A small CTC audio transcriber, trained from scratch.
Training: adamw at rate 0.0019, 7600 steps.
Data: trained on Morse code for random letters and digits, with fading, noise and interfering tones, 26041 training examples, 149.4 epochs.
Rows from block 2 of a small CTC audio transcriber, named by matrix and row number. Rows with one number belong to one neuron. Each number is 500 + 50 x the weight over its row's rms, rounded and kept within 0 to 999. All counts start at 0. Numbers have three digits each.
After each neuron's rows are labels from the 100 clips, of 14848, where the neuron reaches its highest value: "responds to" is what is common among them; "lies over" is the class under the peak. Only what is clearly more common there than usual is listed. The data: Morse code for random letters and digits, with fading, noise and interfering tones.
# fc1: MLP up (model.blocks.2.mlp.fc1.weight, 768x192), inputs 0-191
# fc2: MLP down (model.blocks.2.mlp.fc2.weight, 192x768, transposed), outputs 0-191

fc1.229:458485495503516515483535486475494500591411487586505476476381526505486527514500428500444456450379509557498450541411452478489431448497502469500677504504453520552534573455478533666523513592434531417511434543468541471481506464483533508494472490447504601509519480533495408496429466457454545648466479448521449496499499486442491585511499531490484472497508545508605512533563522432417463481552477549546462489486493452484531454478537370475507581542510517544492454494466637451505491526519488460465490475476474579580552577482491467594575371609456498545470430503501491463501525459441474491
fc2.229:500517505633600583491478499492476502535464546569503517554498757572435567426503547499483494500711540527479371481500507520500501499498425508503540508505464493539489505528501444555504484499503500440486573558668538436499504499502507513403502507503572468420497495500482493409498459478410510506499497500519500493531482509444504496519462490492384542506555509475489596500501513467481500513500496592501491490504509500498533500500502505500514494468556450363491497500606491523520507606476518502506501501498499510431597510508503456516377570468480499498544436498598501423446533497610491479
responds to: speed: fast; the character "5"
lies over: gap

fc1.441:486440408505550501504537534538510526517418558543499577553467480501454430526501485500526449525463568517475541500516409512448454596463515485441529500581577509507533577475510490497529448549536586466489536559500532404504537454481584496558488512475499610534493520518480501416538450490505516517501494502467506533542365498471485555571585507520525494523582533538553534510457316538482500489557564496521490590528548499486474561560546527539429561505503487405560546516458500495575529532534505471513504543593466488639523426483533450590383309501479512510514424581567515609488492595510513497
fc2.441:447498488555453495493520501487444522559468640620537449541501497510496371495509529501561500500499587517462630515499494576498500503494580420512371477496582514543502512444503585526415475431478502501490452504575464609504516502502488458501486491484642515642454498498486494484474536530487500591491527500397488503529423476498527540537496499454532520525634511483401474501437491564519500503457367380481508561591482476535463532498496500499442489515477545391476550479445489440506488545509485550511400476499471499631411495479458592612489506532545483539498547494536501493476520495405477474
responds to: speed: fast; the character "8"; white noise; the character "1"
lies over: the character "8"

fc1.54:502482524504486401531569500504549494437557639371465467463437504506427429519469495466482450488484565497463500532546462506468548563555517581504581491523468501491469525500514506639486558537560519546507456485577497655486463519473440498543485481480450408440428640454508486547420454454511473540514533444524458493447513472434499541436452509428502507485502489495533479431476450500592453561458504539429489588501474554615462585544528529505464512484515555439557485445543462461550494489465534487561502514551518477517353533483617552436463551377613527522470475479466460461489587477510468572
fc2.54:496490524508483494504507503495519501511507647576499500419478491557531504546496465500516496500447534502481491500500500504503501501492444687510414478501486492518495518526493495721432491463480500498535477494510505392498482497502498497551432464518518545552499485502601515485501473518424523533520537498526488493485464494466503543524484461484565493288509501495513585497610499494582500496498499521497496354505557448495568502501492511502563522696473431482512500498479479543439487483527512580498540465500501502445635456500436476436555507501503496422528496521693493441540406504489501442
responds to: speed: fast; the character "i"
lies over: gap

fc1.519:607469535536500487457536498482536500540419579432449556516529581479437481509509453498528500473326494492444510513482491552449456546495566359439668465422589518537502548599512574395575472508467496539483404398431641541452473521535525476509506521517467534619529492488505445530505474516486482592511533486537464477475562535421472554512494572444378503510559477492517471521545491450520485474508500526492480454489464515437558498479517428466504512518368373555528565468498515517502494486527522568518521536456480479487482444467480494455520534565507563514502423455537478365451508492470514547
fc2.519:447561462520635462502500502397520493526575498729476486487505631477574515523511534499510502504629488516481532475502501500500491499506542549500445515499466534521507491510501552402574396500500500459500479502558494436489460500488538521646506490479536513494538490499503502531498470498585519634485491500529456504549460518512533510502497487472476522490710507468518557500557478594546500497455523583496501536485500493510538511500502499501493487397516630460504514504580558525491535548453537480521509473504502505486458478500513480764477406506502501499464531435530501522507533500519520437
responds to: speed: fast; the character "1"
lies over: the character "1"

fc1.429:465403419468637472455563498471573488509487500457528507487496582384471506533504513490501438541398494550452477524445528505461468490441570454446416433451484525515487589500506599547637588546515505613514451431481582472458426518496516475493422506564449471477598464563444369489497494500509445469442514482479465453476662510426533454508521547532414483520471569473522502498554491573497465506509475587520429497461532476468585492501490488531499546531521499514368516455474573410513490474500518530518504478496477521425553559446546520561500500524612489441464547512436451373478478491470510449
fc2.429:489410448476506595497521501445533499489457524599647492529501498483503535552502374499484505500659518500535524534499499455503501500492552441474561490504460498469500510382500484491544459499498500507494487543565679708450458502488507487422495420504494471505509514500537507491498524443519492486496498500509482499489563459539515522567486533495410536515518513468491465500493456523493500462497443607539537356491455499503506499500500502502513503502526705402493467553579530497478510479495522524513495529503502500500476520498500460520279476485510501573469588608494502500390458499493499474
responds to: speed: slow; the character "5"; the character "6"
lies over: the character "5"; the character "6"

fc1.527:445486488513411499448458506471580493498460454458525545519392506450496464532397477471380468502526437528470425552483487499453494541511483425478470516494474395497427500493408449517655494493594455578515477532552482489483469518498478479479454472489532448469455522466456454466456476547475482425453509481492512483481543427499527447509560462505411474468476500435558466429501561428545500497472578505516446637503491439472478447511484483491533503529465354541490518489507459491563490571502464620519553354450471556364625577475623536523551528461565447466507576539466463492507471472496399442
fc2.527:517492490497487447505556496480495537484499512526594462489495490500411447500468495500532475524491520518547489477509483507507506516328487509468463497479449515449497425412522525419561534502500500491509477503501556646466552501476459492422471431517496404513479558492447475462538500473553520495516433500507488511444480445544428600514401566542463491470475513444470467517533485491543495518492376538487503488367498485457538564468502554506480510469498687490493596571514508540548472494443490548465539546530501492555443520570465565396415508435561495532563567680539509554302600482487515485
responds to: speed: slow; the character "c"
lies over: the character "c"